A small multi-label image tagger, trained from scratch: depths [3, 6, 6].
Rows from block 10, named by matrix and row number. Rows with one number belong to one channel. Each number is 128 + 24 x the weight over its row's rms, rounded and kept within 0 to 255. All counts start at 0. After the name is the row's rms in percent of the matrix's.
# convs0: first 3x3 conv (model.blocks.10.convs.0.weight, 208x208x3x3, standardized in use), inputs 13-25, a 3x3 kernel for each
# convs1: second 3x3 conv (model.blocks.10.convs.1.weight, 208x208x3x3, standardized in use, transposed), outputs 13-25, a 3x3 kernel for each
convs0.4 119 [112 141 124 130 150 121  98 135 108 128  91 110 121 135 138 141 142 129 105 115 118 113 103 113 126 121 126 131 108 134 130 118 122 119 153 114 132 152 152 147  67 123 162 116 155 130 135 128 133 144 136 139 154 139 116 155 136 125 116 133 108  93 135 134 127 151 129 138 147  98 126 146 126 111 148 119 100 134 108 129  88 124 107 117 113 107 136 132 122 144 128 142 141 157 141 110 145 143 126 132 173 120 119 156 118 123 142 132 137 106 124 134  97 141 156 143 147]
convs1.4 115 [144 146 132 133 111 147  93  93 130 141 113 159 162 117 165 174 171 142 116 135 119 132 133 144 124 199 175 118 144 126 161 144 128 125 150 157 142 119 116 147 133  93 147 119 105 127 119 124 143 198 169 147 207 206 137 136 127 146 127 109 125 123 138 121 120 127 126 114 123 113 109 120 137 115 118 130  90 127 151 116  95 115 121 132 102 129 163 126 133 178 139 144 115 125 107 130 130 108 129 147 132 133 139 111 143 120 110 156 118 115 122  61 141 159 121 124 166]
convs0.5 081 [120 104 125 103 121 106 116 120 120 139 152 176 138 151 139 130 152 122 164 137 162 153 172 172 140 151 182 136 138 123  77  97 110 130 129 113 128 118  95 135 134 107 138 147  93  94  61  67 104 112  39 125 103  63 114 128 143 166 125 128 162 115 144  98 138 162 100 100 108 122 118 126 121 105 128 124 106 134 103  98  97 106 131 132 125 168 120 128 119 101 102 116 121 100 104 134  99 148 129 125 148 128 139 119 125  83 123 146 128 134 144 151 129 150 113 109 136]
convs1.5 093 [131 138 134 106 141 150 133 148 127 147 136 134 166 157 151 143 152 126 113 108 136 115 110 123 123 132 104  97 112 115  87 113 113  76  78  82 118 123  85 129 138 113 118 139 146  84 129 133  83  58 108  84 116 138 130 135 136 110 124  99 136 121 108 123 141 157 125 145 155 116 153 162  94 140 126  82 128  98 103 129 157 119 157 112 132 166 153 110 131 139 120 144 133 121 160 120 138 147 107 117 138 110 148 135 110 170 112 118  99 135 130  93  88 138 112 120 158]
convs0.6 120 [134 106 110 147 125 134 134 127 147 139 137 124 147 139 134 141 123  99 132 129 106 134 115  99 139 134 127  63 113 142 106  75 228 224 102 134 154 143 160 119 124  83 114 142 147 120 149 161 147 109 126  94 142 224 138 136 101 112 156 143  94 123 142 135 112 134 144 130 128 132 116 133 133 132 124  87 105 197 101  71 173 134 134  97 161 125 112 124 156 142 120 131 134 135 162 110 117 141 139 140 132 153 126 113 191 109 115 149 122 135 126 118 155 146 148 105 142]
convs1.6 109 [116 119 127 100 136 131 131 144 109 162 156 144 118 125  96 140 110 125 151 130 107 168  94  96 137  82 115  80 200 169 107 166 147 133 152 127 135 126 127 177 131 149 126 127 145  65 126 157  97 141 122 134 105 101 126 138 124 133 162 106 131 108 107 128 124 135 122 121 138 117 130 140 130 116 117 111 114  91 118 144 129 109 137 109 110 149 107 102 121 139  71 120  56  78  67  59 110  86  72 160 119 116 195 158  91 130 125  96 119 180 116 104 122 147 133 143 144]
convs0.7 063 [150 135 155 152 150 166 143 146 159 138 141 133 103 108 112 130 179 135 142 137 134 156 143 126 132 108 117 149 148 133 109 115 125 124 127 109 118 119 146 116 137 123 134 128 136 140 154 127 128 121 130 131 138 135 145 176 157 162 177 145 162 161 161 121 121 115 123 131 139 128 150 141 145 105 105 140 126 133 114 102 114 145 138 135 142 106 132 133 108 129 124 129 126 124 139 150 102 123 149 138 133 132 121 140 153 130 116 137  90  61  78  90  80  95  91  76  80]
convs1.7 106 [127 118 120 123 137 136 132 127 107 113 152 139 149 178 167 133 127 138 133 123 139 123 131 148 109 113 140 153 121 134 138 158 126 127 124 113 118 179 126 123 163 118 126 168 142 132  95 136 105 140 132 154 122  97 153 143 130 130 139 132 137 128 138 125 125 128 110 123 117 105 123 129 111 147 159 138 125 117 148 130 128 146 132 120 135 151 113 121 135 120 124 124 150 113 117 123 127 120 130  97 135 129 118 134 128  90  92 105  84  52  49  46  83  63  37  78 107]
convs0.8 126 [138 132 112 105 180 146 167 108 100 136 119 191 118 125 121 133 122 137 136 141 131 127 137  94 124 145 101 202  50 117  66 207 113  91 111 177 123 127  89 121 132  84 111 143 141 138 152 140 161 170 131 129 163 173 128 123 125 151 110 100 127 159  96 125 140 123 125 120 127 139 125 133 118 115 156 143 122 183 106 152 131 124 118 153 132 134 124 133 110 117 129 168 116 103 137 128 134 112 110  97 156 126 160  90 188 128 200  93 136 120 133 138 106 129 111 124 132]
convs1.8 097 [148 153 120 133 128 133 116 119 141 129 122  86 143  95 114 116 110 103 128 130 122 139 154 119 146 121 129 130 148 172 152  44 178  75 165  87 124 117 104 121 150 151 109 126 121  81 142 144 130  99 140 121 117 126 161 146 138  94 150 122 116 174 154 139 121 137 134 141 145 152 124 146 114 118 119  98 158 120 126 116 161 145 157 132 143 173 151 155 163 136 137 117 142 137 145 148 113 155 121 170 125 133 103 202  90 114  73  94 158 120 180 124 111 130 107 154 149]
convs0.9 092 [129 108 141 160 132 152  93 103 169 135 140 158 145 175 153 123 156 138 162 159 114 130 132  96 111 102 114 108  94 117 132 128 134 146 156 146 118 123 103 104  96 113 107  91 111 118 108 121 123 139 114 126 118  99 167 160 150 152 172 188 136 151 109  90 102 136 129 149 134 125 100 132 126 115 137 139 111 136 112 116  78 141 136 161 137 146 160 142 147 148 144 121 114 161 108 104 117 119 110 176 130 126 112 183 151 149 130 147 132 143 111 119 127 158 115 129 137]
convs1.9 095 [115 128 120 107 147 109 102 131 123 130 151  97 117 128 110 127 134 113 127 106 114 124 121 138 148 131 131 104 128 118 106 129 109 167 164 148 162 155 126 132 114 145 140 132 133 161 118 105 133 110 104 145 170 121 143 165 118 102 118 130 124 124 147 125 108 113 124 103 110 125 128 118 126  99 111 141 151 122 148 142 112 127 124 125  84 105 131  98 128  90 148 174 158 148 129 115 176 144 105 120 134 143  83  63 138 141  94 139 127 114 132 134 131 118 150 132 116]
convs0.10 096 [135 122 111 138 190 138 128 148 109 121 124 136 123 144 123 119 151 131 123 114 150 100 119 143  91 124 127 173  96  81 142 118 150 147 107 112 122 151 163 156 123 142 125 123 144 135 161 163 141 183 163 154 167 131 133 107 128 113 125 108  98 120 116 148 167 140 144  54 121 140 134 121 126 117  78 114  91 165 100  96 102 134 104 138  76 107 137 129 136 122 110  98  86 119  93 115  84  82 106 112 149 126 121 162 142 118 143 105 125  97 130 115 109 126 104 121 104]
convs1.10 090 [127 100 112 110  80 108 125 111 141 136 126 137  93 123 113 126 123 107 126 123 122 122 120 129 116 102 118 131 135  90  84 105  73  95 124  99 142 192 142 124 173 122 136 115 117 110 111 117 100 127 145 128 109 142 135 110 104 109  75  56 120 121  82 117 145 127 138 166 136 129 119 125 119 108 133  81 138 117 108 149 144 151 163 122  69 133  83 105 134  97 100 103 134 106 128 134 103 120 142 148 170 111 114 122 130 106 101 130 134 172 210 131 130 177 135 109 157]
convs0.11 096 [134 151 145 150 146 152 148 122 120 112  95 112 134 133 112 108 105  97 135 117 124 123 132 153 105 105 124 135 126 122 128 136 120 128 146 119 129 131 147 113 127 122 151 138 142 110 121 125 102 112 132 134 154 143 101  75  39 130  93 110  59  58  36 146 149 152 156 133  90 156 161 167 144 122 116 105 147 174 112 129 113 122 177 127 162 135 112 116 160 113 137 126 162 125 127 106 127 144 118 121 124 120  99 113 129 139 133 113 124 149 141 115 133 117 121 162 139]
convs1.11 102 [136 149 136 141 114 140 132 112  86 125 150 144 116 170 136 177 175 124 130 148 166 126 114 123 103  99 151 136 122 110 128 141 161  95 119 130 126 139 104  72 137 129 173 187 162 115 118 133 175 169 170 182 139 159 121 164 135  96  84  88 147 186 134 122 126 134 131 108 108 118 104 119 121 141 150  99 110 162 154 136 161 146 138 111  77  90 106 124 126  80 133 130 128 114 117 127 120 131 161 119 137 145  91 107 107 138 162 181 110 101 152 151 121 161 196 103 108]
convs0.12 101 [ 96 108 138 114 169 149 156 132 108 126 123 125 140 162 169 151 162 152 148 139 139 176 144 136 157 110 113  96 120  92 117 123 104  91 130 135 141 120 131 130 138 146 109 124 139  89  63  72  97  46  53 155  80  84 134 143 158 157 174 179 172 187 162 125 126 117 140 170 140 136 137 112 164 137 136 107 140  94 152 128 111 107 155 125 108 155 116 143 170 113 112 123 140 135 100 146 144 133 139 136 131 124 132 131 110 133 126 105 135 108 134 146 120 158 153 137 170]
convs1.12 108 [125 129 129 110 113 138 117 145 151 120 110 112 122 121 113 119 100  71 140 106 122 146 126 152 146 141 139 151 160 179 136 109 120 152 182 140 138 161 155 113 148 173 136 130  76 151 170 105 152 229 153 127 151 152 107  82  95 104  81  80 106 110 132 135 116 136 117 104 112 141 129 110 143 148  90 139 123 121 109 153 160 136 127 143 148 128 129 151 137 133 151 116 129 144 156 113 111 157 148 123 149 148 112 148 149 115 101  81 128 164 129  74 111  89 146 144 111]
convs0.13 052 [105  92  90 102  99  85  93  95  86 146 151 132 161 132 114 154 130 108 146 146 141 148 148 142 141 136 141 132 148 153 125 121 118 140 127 122 145 142 151 154 135 126 141 145 130 152 164 154 153 168 143 137 142 128 113 129 118 125 132 113 138 129 102 142 137 150 122 117 136 126 102 122 124 124 122 128 125 117 112 130 111 124 128 137 114  95 119 123 122 139 106 115 124 116 113 111 127 136 140 145 150 142 140 117 119 135 132 125 119 104 115 126 117 118 114 112 118]
convs1.13 110 [121  94 121 118 108 116  91 108 110 106 112 120 105 128 144 107 134 106 111 133 125 125 133 111 120 146 109 115 143 164 150 145 151 104 131 148  73 115  86 107 145 110 115  95 109 164 183 154 158 145 137 158 165 149 133 149 129 121 132 138 151 123 133 122 133 133 139 147 133 116 136 134 138 136  91 163 155 117 145 101 143 140 178 154 121 157 142 133 143 140 120 122 113 126 121 102 137 121 116 113 134 129 122 152 135 121 136 124  97 112 118 138 121 119 131 105 120]
convs0.14 078 [149 125 123 155 108 130 175 155 128 126 133 124 115 118 132 121 105 119 130 130 133 132 123 132 134 120 121 121 114 114 119 110 100 117 113 147 129 151 159 122 154 137 124 154 155 139 157 142 122 133 130 122 112 128  71  71  80  36   0   3  29   1  24 137 155 161 160 153 146 156 134 129 115 111 126 115 110 139 118 113 164 111 168 148 116 138 110 126 153  90 156 137 131 139 118 116 129 122 128 145 117 137 133 141 107 128 126 113 126 101 112 130 134 117 130 121 134]
convs1.14 102 [134 127 133 147 138 118 146 126 110  71 103 107  31  58  78  57  52  73 135 114 146 128 105 146 113 108 134 134 129 135 136 154 146 139 161 135 103 168 143 128 121 115 135 142 136 134 145 146 129 135 176 115 134 170 171 225 189 122 202 179 213 193 113 133 108 115 134 118 111 126 108 127 107 102 151 129 108 108 114 105 145  89 139 104  94 129  93 127 114 107 133 149 157 129 158 158 126 136 155 109 136 149 130 127 120 124 123 104 146 120  96 179 164 127 114 148 161]
convs0.15 123 [147 112 109 148  85 160 115  82 203 135 139 116 134 143  96 104 126 143 125 165 122 121 148 104 139 124 106 140  81 139  48 123 182 135 170 152 138 142 147 102 131 156 144 110 118 112 130 126 130 113 120 161 150 129 144 151 129 112 124 102 171 149 130 141 118 139 125 128 162 118 151 107  84 150 117 126 144  89 128 138  80 110 142 157 164 115  96 132 120 136  80 104 120 143 156 108 190 109 126 147 126 122 142  90 122 160 155 112 123 139 104 128 171 100 169 141 116]
convs1.15 095 [102 137 133 101 140 113 129 153 118 111 117 120 123 185 125 128 131 113 126 123 133 126 151 128 114 175 120 172 135  81 191 145 116 150 155 148 105 131 109 134 128 122 107  81 108  54  94 115 121 180  99 156 146 169 155  93  90 135  93 101 150 149 136 119 143 137 122 121 132 123 114 116 121 116  71 126 141 147 177 126 123 132 150  93 123 133  57 134 100  91 109 106 104 127 123  94 108 116 114 118 150  94 130 131 178 118 111 124 153 169  92 170 169 138 139 131 122]
convs0.16 095 [120 155 140 129 145 149 132 116 148 130  86 139  91 112 112 126 116 139  97  89 132 127 133 104 132 125 108 100 114 140  64 181 120 110 170 114 113 111 125 118 106 137 111 107 142 127 158 152 111 115 138 115 132 150 134 124 117 150 118 139 146 101 128 141 141 116 185 125 108 167  85 137 172 184 159 162 134 154 163 128 118 128  90  92 102  83 102 121 123 132  90  97 109  93 102 108 120 119 117 132 146 138 146 105  91 133 103 121 121  93 102 147 138 140 132 100 148]
convs1.16 090 [135 119 117 150 114 135 131 116 138 123 136 154  89 130 123 108 124 110 145 125 153 130 144 152 114 133 116 123  83 198 141  79 169 135 133 179 133 132 123 151 113  85 139 137 120 140 160 133 119 146 123 116 112 119 124 125 123 142 133 126 148 116 114 133 153 140 132 151 125 131 132 129 182 130 122 140  99 148 156 106 124 127 100 116 143 114 161 148 128 136 127  80  67 112  79  30  94 112  35 101 141 112 172 148 122 165 146 139 161 128 114 118 119 125 137 160 145]
convs0.17 107 [148 186 163 148  45 105 167 158 180 125 140 131 115 133 150 141 164 129 118 123 151 130 133 164 113 137 145 125 119 150 125 113 145 131 123 147 134 155 156 130 114 154 176 125 130 123 117 123 124 155 131 122 130 100 143 156 165 148  88  89 161 135 143 138 110 122 129 140  86 117 189 137 117 107 142 123  62 112 151 134 161 155 125 124 158 141 140 156 146 146 135 119 139 130 123 135 126 104  95 143 111 156 105 106 131 136 114 108 137 124 166 136 131 148 107 131 113]
convs1.17 118 [112 117 138 139 160 112 141 140  99 111 119 103 103 168 125 131 162 141 154 144 162 128 119  99 130 109  85 119 135 151 154 106 126 111 142 112 138 139 115 166  73 119 128 139 156 136 157  89 122 165 116 125 150 125  80 120 120 147 142 107  90 104  96 146 130 133 126 144 152 147 132 128 104 156 125 129 127 120  84  74 136 131 168 115 151 159 148 112 161 125 133 171 151 122 117 168 129 118 159 123 133 117 129 101 104 162 181 142 128 137 167 169  83 165 116 155 142]
convs0.18 116 [139 130 130 142 150 101 126 160 162 145 126 152 126 138 140 113 146 120 108 113 146  87 164 148 109 159  94 153 148 155 140  81 131 168 149 113 135 123 156 128  99 137 116  98 167 118 121 103 120 152 109 153 107  92 116 169 150 123 127  93 176 155  94 127 127 138  93 148 141 125 159 133 131 129 142 173 120 151 134 140 138 132 163 171 125 178 111 123 146  91 109 103 113 124 131 146 112 126 122 144 109 156 135  93  79 135 104  97 141 114 126 135 113  75 112 169  82]
convs1.18 107 [115 102  36 124 136  54 146 130 107 112 119 151 129 180 111 128 150 152 130 136 126 118 155 140 117 123 110 157 154  73  96 150 117 115 159 149  96 167 160 125 148 115 146 149 146 166 147  98 137 128  87  96 118 139 134 148 120 132 141 107 130 139 128 120 118 125 119  97 117 128 108 119  89 156 131 111 143 106 168 134  92 139 134  56 114 118  74 115 101 115 132 126 126 116 128 132 139 139 111 101 169 164  98 115 144 145 160 141 125 121 174 142  54 138 190  99 101]
convs0.19 106 [126 133 175 105  92 156 150 118 147 121 148 133 113 137 168 111 131 183 114 102 157 114 124 159 129 140 148 123  84 112  87  89 105 100 135 108  95  91 113 114 164  87  79 170 101 138 139 138 124 133 123 112 153 130 140 140 166 145 134 154 136 123 150 113 105 104 114 106 156 126  97 144 145 142 147 162 148 107 164 178 123 101 163 151  84 137 157  99 139 129 159 131 129 129 134 131 148 130 153 144 155 113 192 116  92 181 155  86 139 148 137 152 140 127 147 130 127]
convs1.19 108 [147 105 148 123  87 115 131 138 133 119 117 118 158 111 123 134 103 136  98 113 166  71 108 213  93 140 239 149  90 111 163 129  97 146 131 108 140 165 130 172 117 136 118 108 135 130 139 144 111 112 126 124 156 116 117 135 145 115 144 161  97 125 132 109 132 109  90 138  87 105 123 108 147 126 137 131 131 138 112 140 102 101 109 138 110  87 172  86 102 180 133 131 120 124  84  76 117 136 104 102 200 157 106 155 133 126 118 114 108 150 123  87 114 153  84 114 132]
convs0.20 115 [ 87 116 136 123  89 116 116 122 102 120 134 108 141 110 127 102  92 119  85 149 137  99 120 138 121 114 146 135 142  89 161 125 152  80 150 134 133 143 143 125 128 152 124 125  90 137 149 121 141 155 144 153 157 154 116 117 121  52 115 110 112 116 116 133 139 125 132 161 151 121 148 178 113 161 138 125 101  82 163 173  99 120 118 125 126 117 146 131 105  94 157 136 125  78 131 129 177 123 145  94 173 141 194  94 145  91 138 153 137 130 137 145 114 123 160 126  91]
convs1.20 101 [151 126 120 117  94 134 136 108 158 172 145 139 168 139 153 163 142 128 136 127 141 120 145 141 128 110 141 136 185 118 139 129 135 145 106 118 112 114 107 114 154 121  75 112 123 132  85 117 100 116 114 122 137 125 115 168 152 159 136 157 145  98 178 116 141 145 119 130 130 134 117 123 126 139 124 139  91  61 138 123 102  82 136 112 135 110 140  84 117 158 131 112 113 119  94 117 129  96 150  88 118 171 157 143 116 142 133 125 124 123  95  96  99  61 111 171 138]
convs0.21 106 [127 124 111  84 113 126 115 136 139 130 127 117 143 149 137  92 121 138 124 128 115 123 134 109 108 132 112 150 102  91 136 137 163 102 109 136  97 100 122 152 133 125 128 131 109 130 136 155 142 149 121 150 137 156 113 117 132 118 103 137 112 111  81 122 117 151 144 134 128  92 111 109 141  88  88 104 114  86 124 135 151 114 137 111 115  92 118 133 143 175 175 145 140 130 141 137 100 109 106 123 121 135 161 115 123 148  90  79 136 137 137 130 131 110  76  98 136]
convs1.21 103 [170 159 137 152 159 145 147 122 126 138 117 153 131  98 110 126 137 123 129 138 145 127 104  91 141 133 115 153 153 145 135 143  98 112 147 121 164 101 110 128 179 130  97 130 149 120 171 137  74  62  74 180  72  88 100  87 162 170 150 134 106  98  99 127 100 117 120 123 119 128 125 126 112 159  97  91 115 133 170 122 140 135  97 150 186 174 159 112 133 104 119 115 153 130 104 123 110 110 104 171 185 148 145 207 150  84 101 135 148 186 170 138 118 106 116  97 119]
convs0.22 093 [157 189 153 156 140 181 168 171 194 131 151 118 118  99 121 141 118 138  90 109 142 118  80 159 139 107 184 156 176 128 143 182 177 137 110 119 152 131 138 154 133 115 127 108 101 114 140 127 147 137 127 136 131 142 129 119 142 127  83 101 151 138 133 142 147 167 170 158 138 144 152 145 128 124 170 116 125 161 148 137 148 133 139 173 172 173 156 121 122 110 108 129 167 123 173 134 111 121 105 130 111 124  75  66 107 104 112 159 161 133 144 134 114 149 117 138 171]
convs1.22 098 [ 98 135 122  92 133 107 140 118 126 123 125 114 136 124 114 107 131 153 140 118 113 131  77 111 134  97 119 121 104 135 105 120 141 117 116 130 130 110 115 136 109 115 161 156 114 145 131 158 135 111 114 113 116 130 149 146 135 108 107 131 185 158 164 110 124 125 108 121 117 128 121 121 115 179 181 104 104 164 148 177 198 152 121 130 127 134 120 138 139 117 112 140  99 105  84 123 127 123 158 153 115 110 162 105 104 103 142 165  95 133 137 108 150 137 141 140 124]
convs0.23 115 [117 153 106 135 169  98 159 160 130 132 123 113 143 107 112 104 125 127 125 136 184 143 194 130 117 171 147 179  98 138 235 152 131 159 177 110 144 117  81 123  82 165 149 143 139 123 152 128 110 119 132 125  92 122 161 115 134 135 150 116 157  86 148 155 153 114 150 105  81 149 150 161 136 136 127 133 142 141 115 147 150 134 126 119 119 125 132 143 104 123 135 115 107 105  84 101  90 114  96 134 120 161 105 180 170 125 128 147 130 139 145 108 118 107 110 124 129]
convs1.23 101 [118  94 116 135  57  81 119 105 123 143 154 135 116 110 148 130 126 127 134 133 116 152 138 130 158 134  97 180 119  64 119 129  41  37 122  93 119 148 119 134 156 134 163 121 152 141 165 182 143  98 178 111 153 120 118 153 144 126 147 141 129 126 116 110 117 110 134 112 108 110 114 132  96 101 151  86  59 133 160  98 113 146 158 141 151 116 132 154 157 130  80  78 117 108  68  67  67 110  86 107 154 102  84 108 167 163  76  86 131 149 145 101 149 145 156 157 141]
convs0.24 086 [123 141 136 159 120 126 134 137 146 149 148 117 146 119 133 111 108 137  72  67 126 113 117 116 101  57  85 108 103 139 109 139 109 102 115 108  82  79 134  98  58 145 118  94 106 133 101 112 130 135 166 120 149 124 134 120 138 166 150 168 119 157 131 107  83  54  94  99  92  75  35  53 125 170 168 131 129 160 127 122 123 148 159 126 118 107 137 167 165 136 162 165 173 102 133 126 157 100 129 107 125 162 162 167 129 112 118 121 124 118 133 125 107 132 160 140 168]
convs1.24 092 [158 144 148 163 148 151 156 142 135 132 130 116 157 123 123 145 115 115 117 106 125 146 154 150 144 169 147 143 152 140 153 161 182 147 180 139  81  83 101 105 124 120  96 158 128 143 135 133 166  97 111 151 111 118  94 133 142 105 114 105 131 143 156 111 102  94  86 100 111  91  84  96 124  95 125 134  94 105 155  94 117 134  96 135 132 154 146 139 166 155 130 107 148 113  90 147 171 130 149 143 124 117 131 136 125  99 102  94 140 105 118 150 154 135 150 133 142]
convs0.25 114 [125 120  99 109 104 134 134 103 139 123 112 166  91 122 128 124 134 149 112  69 140 113 122 144 130  83 160 147 111 118 155 130 128 124 138 118 112 126 119 135 127 140  86 151 111 125 102 109 131 116 153 146 126 155 131 108 169 130  24 116 145 158 148 147 117  99 129 104 115 133 151 141 123 123  99 120 141 147 131 106 170 128 126 146 151 132 171 121 103 137 108 113 113  94  66 129  95 141  92 130 121 145  80 138 134 177 164 119 122 157 106  83 171 154 150 160  82]
convs1.25 097 [117 138 132 134 120 156 141 144 134 109  87 109 108  92 132 114 130 156 118 128 120 122 119 139 116 157 150 149 152 161 125 129 102 127 105 122 114 120  88 115 120 105 138 115 106  65  97 137  83 151 134 165 145 144  81  88 124 154 184 131 140 120 121 122  97 120 141 133 135 146 142 118 137 106  97  79 104 141 137 119 132  95 170 180 107 137 126 141 137 130  87 109 135 113 116 148 122 105 132 145  91  98 153 159 161 112 115 117 142 115 124  98  75 116 129 108 108]
convs0.26 096 [141 159 129 122 164 139 122 123 124 146 103 122 135 103 101 111  84  95 177 180 148 186 131 134 161 129 161 110 147 103  97 134 138  92 107 154 127 104  47  93 129 124 109  99  90 135 138 159 112 153 151 129 126  90 117  95  93  97 138 121  95  95 135 107 117 111 124 132 156  92 111 122 117 133 135 118 118 141 116  94  90 123 155 140 170 109 107 168 165 144 130 136 147 153 142 128 124 109 117 115 129 133 108  93 136  81 143 108 167 109 137 140 132 128 121 156 115]
convs1.26 097 [111 128 153 107 119 151 120 143 123  83  98  99  77 129 158 109 138 121 114 117 111 150 144 140 151 143 136 210 134 113 142 154 130 135 171 117 135 115 108 150 118 128  97 127 119 148 115 121 108 127 128 128 118 114 127 154 124 102 125 114 126 163 145 101 130 156  93 104 128 100 106 119 117 148 110 110 176 125 118 111 116  91 108  82 148 146 120 108 128 136 132 132  90 161 112  86 128 101 118 138 125  78 169 172  78 110  89 138 119 150  73 124 173  89  89 120 102]
convs0.27 097 [117 102 129  93 116 106 148 157 153 127 148 125 149 111 114  93 155 123 153 169 150 168 186 170 148 164 117 156  93 114 154 137 117 104 123 125 147 138 130 126 109 135 166 139 148 110 141 120 114 151 162 116 147 143 117 134 146  66  81 149 137 145 148 157 124 153 123  82 123 157 147 142 107 109 123  97  89 144 119 110 108 144 129 105 126 101 115 116 148 146 146 100 112 115 108 126 142 135 158 149 166 106 130 139 194 113  99 127 126 139 142 103 108 150 110 144 146]
convs1.27 119 [132 140 134 107 112 108 116 102 127 112 121 114 115 122  98 146 156 128 120 129 118 138 144 121  84  75  92 115  97 107  88 195 139 137 113  86 130 137 135  77 128 165 146 114 111 138 153 146 159 182 174 151 141 174 119 159 129 120 131 133 121 124 123 120 125 122 123 142 150 127 112 130 125 146 111 124 126 126 131 104 128 128 109 160 136 127 137  92 140 114 165 155 148 153 175 155 108 142 133  92 143  95  28 136 151 118  75  87 157 106 135 178  98 131 124 153 131]
convs0.28 095 [141 129  98 109  98 122 125 147 129 154 154 147 144 155  98 140 113  81 134 121 122 144 132 121 119 160 145 144 116 170 133 160 177 131 132 119 115 144 138 147 112 101 134 143 113 123 113 132 144 109 142 152 128 149 122  87  92 169 154 161 164 167 153 133  96 148 106 117 112 123 122 125 129 147 137  79 134 165 105 167 169 144 165 136 133 127 111 160 147 124 165 150 154 139 165 158 134 127 118 110 133 106 134 142 133 103 136 126 108 131 102  97 131  90 129 118 118]
convs1.28 099 [117 110 101 142 173 132 128 116  97 126 113 143  79 100 132 101 122 130 118 101 124 114 110 120 128 132 129 120 105 140  98 103 120  99 164 127  96 139  96 145 136 119 123 132 117 105 141 131 133 130 118  99 149 135 108 101 109 114  69 100 107 101  88 120 130 132 123 120 116 125 136 145 140  90 138 120  93 111 149  98 154 113 158 117  98 142 164 140 117 140 148 133 136 143 150 150 104 129 152 129 144 117 116 125 115 115 161 161 173 161 204 165 142 192 186 115 132]
convs0.29 109 [137 145 131 195 100 135 169 118 133 125 155 142  96 138 118 125 115 107 148 138 141 145 165 132 130 122 117 119 144  88  95 173  98 137 212 120 145 113 120 136 113 130 128 108 147 134 167 112 175 194 123 158 184 144 130  99 110 104 140 132 118  93 127 149 126 113 140 128  92 119 155 104 151  93 137 161 100 158 112 131 165 100 143 134 160 153 142 130  94 135 131 126 103 128 115 121 154 130 121 100 127 119 139  99  84 148 139 149 134  78 122 136  97 141 124 106 149]
convs1.29 087 [145 148 142 142 186 145 119 164 125 101 120 127 107 132 133 100 114 153 132 127 132 126 111 110 135 138 100 123  45 124 128 111 128  99 116 131  87 108 111 110 136 134 136 116 124 113 142 105 105 113 118 152 103  70 116 197 105 110 124 116 128 132 114 144 145 124 137 139 113 145 138 125 135 132 120 136 134  97 145 101  74 143 144  93 139 127  96 129 105 106 158 148 134 119 121 169 142 126 197 108 136 111 133 128 121 144 126 146 120 122 137 165 148 119 183 147 143]
convs0.30 113 [178 125 176  97 130 143 139 174 107 106 108 135 104 112 121 134 143 135 168 129 133 110 147 126 126 150 127 140  88 135 154 158 130 195 185 101 123 127 127 152 156 119 126 112 116 108 120  88 125  97  97 136  99  87 111  85 126 158 102 131 114  58 166 121 148 111 145 127 122 152 149 140  86 110 128  75 126 157 149 143 131  88 117 157 124 117 134 108 116 172 129 156 141 158 126 150 149 135  97 128 127 142 196 110 164 125 113 163 150 101 153 160 115 161  90 133 147]
convs1.30 097 [104  92 142  89  91 155 115 118 141 106  81 127 128 137 141 124 133 134 132 112 110 124 126 107 139 125  90 122 118  96  72 103 128 117 144 118 106 128 109  95  88  67 120  99 141 194 116  99 195 139 108 136  78 133 109 109 122 132 127  87 136 124 127 131 123 119 133 121 116 131 113 132 107 117 110 135 124 162  92 176 139  91 116 117 106 154 123 120 160 152 111 125 130  92 140 139 116 116 157 107 140 150 133 129  47 144 166  97 117 137 127 111 158  65  53 183 131]
convs0.31 092 [145 157 121 186 157 112 168 159 113 115 134 138 149 138 136 139 130 105 142 167 143 172 154 114 159 138 144 122 129 126 117 138 135 129 113 129 126 155 155 130 143 127 104 121 119 147 148 151 142 134 143 141 122 108 110 144 175 175 212 155 132 171 168 116 109 155 118 125 164 133 130 152 142 139 126 137 162 134 113 144 137 109 128 163 147 140 140 162 149 154 129 146 134 111  90 127 148 121 145 130 138 150 126 115 117 148 164 133 138 152 141 142 157 147 155 150 118]
convs1.31 100 [127 122 119 135 109  84 130 107  92 146 115 148 106 111 144  88 118 196 137 123 113 138 106 138 132 119 146 118 154 157  65 117 158 120 119 142 138 152 149  97 123 183  95  74 137 147 107 126 148  97 117 128 122 135 128 172 138 101 167 157 146 143 128 113 139 149 104 126 167 119 129 148 148 139 141  85 116 176 142 123 130 102  95 114  99 103 120 116 115 154 133 141 125 135 138 131 126 129 142 122 127 137 123 147 167 127 102 115 122 169 159 114  86 134 139  86 132]
convs0.32 084 [135 154 117 137 116 120 102 126  93 130 129 126 126 112  99 122 114 121 143 114 101 139 101 138 139 140 129 137 104 116 119 120 158 165 152 191 146 141 108 164 194 120 127 135 170 132 134 178 131 116 190 128 151 163 114 113 120 146 117 136 110 106 138 115 123 147 102 139 155 101 148 150 149 128 134 152 168 112 135 113 110 131 125 128  98 117 115 154 130 152 130 120  99 151 134 120 138 120 100 141 101 117 126 114 126 109  51 133 126 144 135 113 142 125 141 153 115]
convs1.32 091 [130 146 148 129 123 116 135 149 127 143 149 179 109  96 139 160 119 124 123 143 132 147 145 111 122 138 129 120 129 121  94  96 129 140 120 156 151 116 117 129  97  88 152 121 118 123 141 111  87 133 136 117 130 118 109 141 135 155 151 159 103  89 128 149 127 126 136 125 163 114 123 143 128 106  84 124  96  61 118 153 145 150 111 121 136  60 107 147  84 115 144 121 109 150 105 106 165 146 145 134 126 152 113 104 114 115 120 158 135 134 111 114 111 104 114 125 135]
convs0.33 128 [ 95 192 151 119  90 125 143  99 103 130 110 100 129 125 115 135 126 123 132  94 135 118 134 161 120 134 140 140 166 119  96 166 110 106  79 153 106 148 128 112 125 157 155 120 115 136 129 131 122 135 126 110 109 120 119 128 125 154 134 125 119 128 135 122 122 154 122 136 109 123 150 138 143  91 129 139 104 105 120 134 124 110 113  99 129 137 143 136 125 164 124 126 127 141 119 121 118 135 122 122 136 131 162 137 128  86 111 149 116 116 104 146  88 133 120 134 116]
convs1.33 104 [100 113  95 122 132 143  92 134 152 138 117 130 149 119 131 143 155 100 129 142 132  92 125 117  97 184 175 108 117 125 148 189 188 150 144 151 142  92 110 127 148 101 143 138 135 152 139 122  82  34 112  51  46 115 126 139 164 137 134 166 168 175 148 119 127 136 130 130 122 128 136 123 133 129 121  95 137 161 130 136 202  96 109 103 137 121 148 134 139 145 139 156 179 155 146 172 152 145 154 108 127 160 117 116 103 122 118 119 150 147 154 147 162 114 122 129 135]